Weights of a small CTC audio transcriber.
Data: trained on phrases spoken by 400 fixed synthetic voices, 22.6 epochs.
Rows from block 6 of a small CTC audio transcriber, named by matrix and row number. Rows with one number belong to one channel. Each number is 50 + 15 x the weight over its row's rms, rounded and kept within 0 to 99. All counts start at 0.
After each channel's rows are labels from the 100 clips, of 14976, where the channel reaches its largest size: "peak on" is the class under the peak. Only what is clearly more common there than usual is listed. The data: phrases spoken by 400 fixed synthetic voices.
# filt: filter width-5 conv, dilation 2 (model.blocks.6.filt.weight, 128x128x5, each kernel summed), inputs 64-127
# gate: gate width-5 conv, dilation 2 (model.blocks.6.gate.weight, 128x128x5, each kernel summed), inputs 64-127
# out: residual pointwise conv (model.blocks.6.out.weight, 128x128x1, transposed), outputs 64-127

filt.8:50 43 83 28 52 48 33 36 48 61 38 44 33 50 41 51 51 66 38 34 37 70 62 59 29 52 49 68 37 37 29 42 62 43 53 53 34 55 78 45 43 39 20 67 41 86 46 48 73 42 54 45 53 66 43 37 36 57 21 44 50 56 69 33
gate.8:54 50 41 21 36 47 47 47 50 59 45 40 70 64 62 53 48 65 31 45 44 32 47 58 34 48 64 17 30 61 64 70 46 57 46 59 73 47 68 29 74 61 79 71 73 58 62 61 58 70 59 37 10 57 40 32 70 59 41 58 45 46 33 63
out.8:61 46 59 66 88 72 43 58 67 60 50 38 41 43 35 63 21 52 53 35 59 53 50 37 58 55 64 76 47 43 60 51 44 59 50 43 27 59 75 51 65 52 43 42 65 67 36 48 46 19 51 72 77 61 55 30 25 53 35 55 08 35 58 46
peak on: /k/

filt.84:28 56 42 34 79 61 57 64 52 46 35 42 63 81 61 53 44 59 65 56 59 29 51 84 68 29 63 46 55 24 62 34 77 55 45 67 50 16 56 30 72 40 50 72 52 06 73 55 47 35 43 35 33 30 52 56 51 78 55 54 50 60 48 30
gate.84:44 47 35 54 51 84 35 31 34 45 70 40 39 59 62 47 36 42 49 38 67 46 10 52 78 31 66 37 46 79 63 46 63 67 75 62 54 08 41 43 42 49 55 77 48 36 40 30 24 54 47 56 42 61 60 49 56 35 68 38 63 49 66 65
out.84:63 73 30 64 66 45 50 56 35 51 55 62 57 66 58 58 29 47 41 57 45 41 60 45 70 32 61 38 47 53 35 52 40 53 70 62 28 38 43 41 30 62 24 57 48 62 60 53 45 58 35 47 28 44 40 28 57 25 44 42 47 62 42 52
peak on: /ɹ/

filt.64:37 85 60 70 51 68 44 74 51 57 51 52 75 61 53 65 45 59 24 46 28 72 58 76 54 56 60 47 55 35 76 31 68 29 51 67 35 55 66 64 60 55 75 40 75 60 43 48 81 62 40 24 70 58 62 68 50 43 57 15 82 65 31 31
gate.64:58 41 56 50 41 37 48 81 63 49 52 73 87 30 49 75 64 55 64 28 50 48 34 76 42 50 53 48 35 52 58 53 51 74 58 61 46 44 64 55 52 46 37 49 58 23 31 34 52 41 38 46 41 42 46 59 71 30 67 46 63 30 49 34
out.64:32 53 70 42 80 64 48 67 62 64 69 67 70 79 66 53 46 57 28 48 30 58 42 69 53 45 39 29 68 18 07 57 58 37 55 75 22 52 18 59 42 39 61 63 66 73 71 50 63 52 56 48 65 38 41 55 45 73 55 44 56 52 39 42
peak on: /t/

filt.110:23 38 61 51 51 63 64 54 30 44 41 48 31 56 21 71 42 50 49 50 59 50 35 65 46 48 49 53 53 32 36 49 41 75 50 84 68 43 68 42 81 44 56 80 36 19 45 43 27 46 51 48 48 49 80 57 54 24 77 54 53 56 52 47
gate.110:20 61 36 30 58 72 64 70 54 29 34 32 67 62 49 34 47 50 35 49 36 31 21 46 28 30 54 81 20 44 56 46 34 38 52 46 38 28 57 55 59 55 47 39 49 78 67 38 46 42 56 36 38 58 43 54 55 49 56 42 70 46 53 58
out.110:44 34 63 35 60 49 72 29 82 37 48 57 49 31 46 34 71 40 42 47 70 62 49 60 65 57 39 65 50 57 60 66 45 56 63 56 41 66 37 46 65 46 41 52 41 25 70 53 79 61 45 37 20 55 61 37 56 48 49 41 48 56 40 50
peak on: /k/

filt.60:54 43 39 45 38 55 37 20 61 51 54 44 65 66 47 52 54 26 60 48 40 31 76 66 51 22 45 16 31 70 59 34 25 61 85 35 42 51 68 38 48 60 38 53 41 39 40 46 49 42 46 59 54 67 55 62 57 56 50 41 26 49 32 33
gate.60:43 70 52 50 42 31 29 57 54 64 41 38 54 39 46 59 48 50 15 40 62 33 34 27 74 24 64 55 44 54 44 52 76 63 34 69 38 10 66 45 50 53 47 61 41 18 48 38 68 32 62 67 35 68 56 86 51 29 86 42 52 44 39 57
out.60:73 56 48 30 68 47 21 68 62 52 40 20 48 65 51 63 40 64 41 48 31 53 62 59 47 39 29 72 38 65 36 54 41 51 75 53 44 65 36 69 37 50 37 60 58 49 58 39 47 73 57 38 44 83 37 53 61 47 34 39 14 54 31 54
peak on: /k/

filt.112:26 42 52 67 48 58 40 46 57 57 44 30 32 63 50 50 43 47 61 34 46 41 59 34 33 30 50 38 68 77 44 38 54 76 24 61 32 87 38 76 50 27 62 50 64 45 54 49 68 54 75 44 63 72 36 69 49 46 36 30 52 45 63 40
gate.112:26 58 68 49 42 55 59 61 56 37 77 53 39 55 41 56 77 54 21 38 68 41 50 34 71 48 59 37 84 58 51 53 45 71 22 53 42 33 47 60 64 37 47 65 33 52 37 63 73 58 43 41 25 54 59 31 57 36 51 62 48 73 53 57
out.112:45 79 57 75 65 51 47 18 60 67 82 48 43 45 33 48 64 34 57 59 37 64 64 63 47 22 45 47 56 62 57 41 46 52 43 67 43 58 41 30 53 34 58 64 65 46 64 58 39 36 53 64 50 43 81 43 54 45 64 43 60 66 42 53
peak on: /ɔ/

filt.120:67 74 64 57 74 64 37 76 43 57 82 31 53 62 71 56 66 64 47 44 71 39 61 74 52 30 72 43 29 56 71 35 68 50 34 63 76 35 48 73 55 66 54 26 49 23 56 60 50 51 29 71 49 58 73 59 42 46 45 35 69 39 43 41
gate.120:39 45 51 69 51 45 62 64 33 45 39 57 67 42 58 79 69 56 34 46 55 34 56 42 18 34 54 69 29 59 44 56 43 61 27 68 29 46 36 22 51 44 45 57 26 65 44 60 64 44 54 52 45 21 68 59 61 28 73 44 87 68 36 65
out.120:43 63 74 60 57 66 20 72 41 50 66 59 44 46 55 66 52 49 65 22 69 22 38 67 23 40 25 70 62 53 61 52 64 42 57 72 73 38 67 45 36 57 29 49 45 33 48 14 71 38 47 52 74 56 64 52 68 47 24 20 54 60 27 58
peak on: /ɝ/

filt.11:60 29 22 56 53 86 71 39 64 40 55 35 55 67 60 66 63 40 52 82 50 34 35 83 47 56 36 41 47 57 44 72 42 66 58 48 66 36 70 56 60 61 45 76 48 43 65 85 34 40 72 57 60 48 53 18 35 82 44 75 63 70 53 52
gate.11:25 67 63 46 49 33 50 45 48 62 43 59 56 34 57 38 18 47 48 31 45 44 49 15 24 58 68 66 45 22 44 55 40 16 26 37 29 74 47 59 11 55 36 32 64 81 57 39 74 31 68 64 28 59 65 65 54 37 45 36 64 44 72 55
out.11:29 68 53 34 59 61 60 44 59 28 79 41 38 20 51 46 39 48 42 43 73 34 40 32 40 51 26 67 49 34 62 82 42 45 75 36 28 44 42 67 45 48 54 38 43 56 67 81 66 67 38 68 14 15 60 45 32 39 52 47 67 47 50 40
peak on: /ɝ/

filt.73:75 65 30 39 86 45 58 37 56 60 55 45 61 62 80 51 43 33 51 34 46 69 26 39 57 36 54 78 57 40 54 30 56 42 75 41 48 69 51 43 43 37 59 57 73 69 76 23 34 44 56 62 39 56 55 80 63 53 16 53 05 26 46 73
gate.73:37 26 40 74 32 49 54 45 59 18 38 74 54 24 68 52 33 41 36 37 40 46 54 58 42 48 62 50 37 57 67 18 48 47 69 45 57 35 85 63 38 74 73 43 49 45 72 47 54 47 25 75 69 59 15 78 38 63 54 38 52 49 48 39
out.73:68 41 40 70 58 39 30 60 49 51 34 72 57 58 73 61 48 64 59 47 36 00 34 51 43 53 57 66 43 36 24 71 66 60 58 23 65 40 71 33 45 37 37 42 24 40 34 42 36 55 43 36 55 50 42 56 38 47 51 56 40 36 74 66
peak on: /t/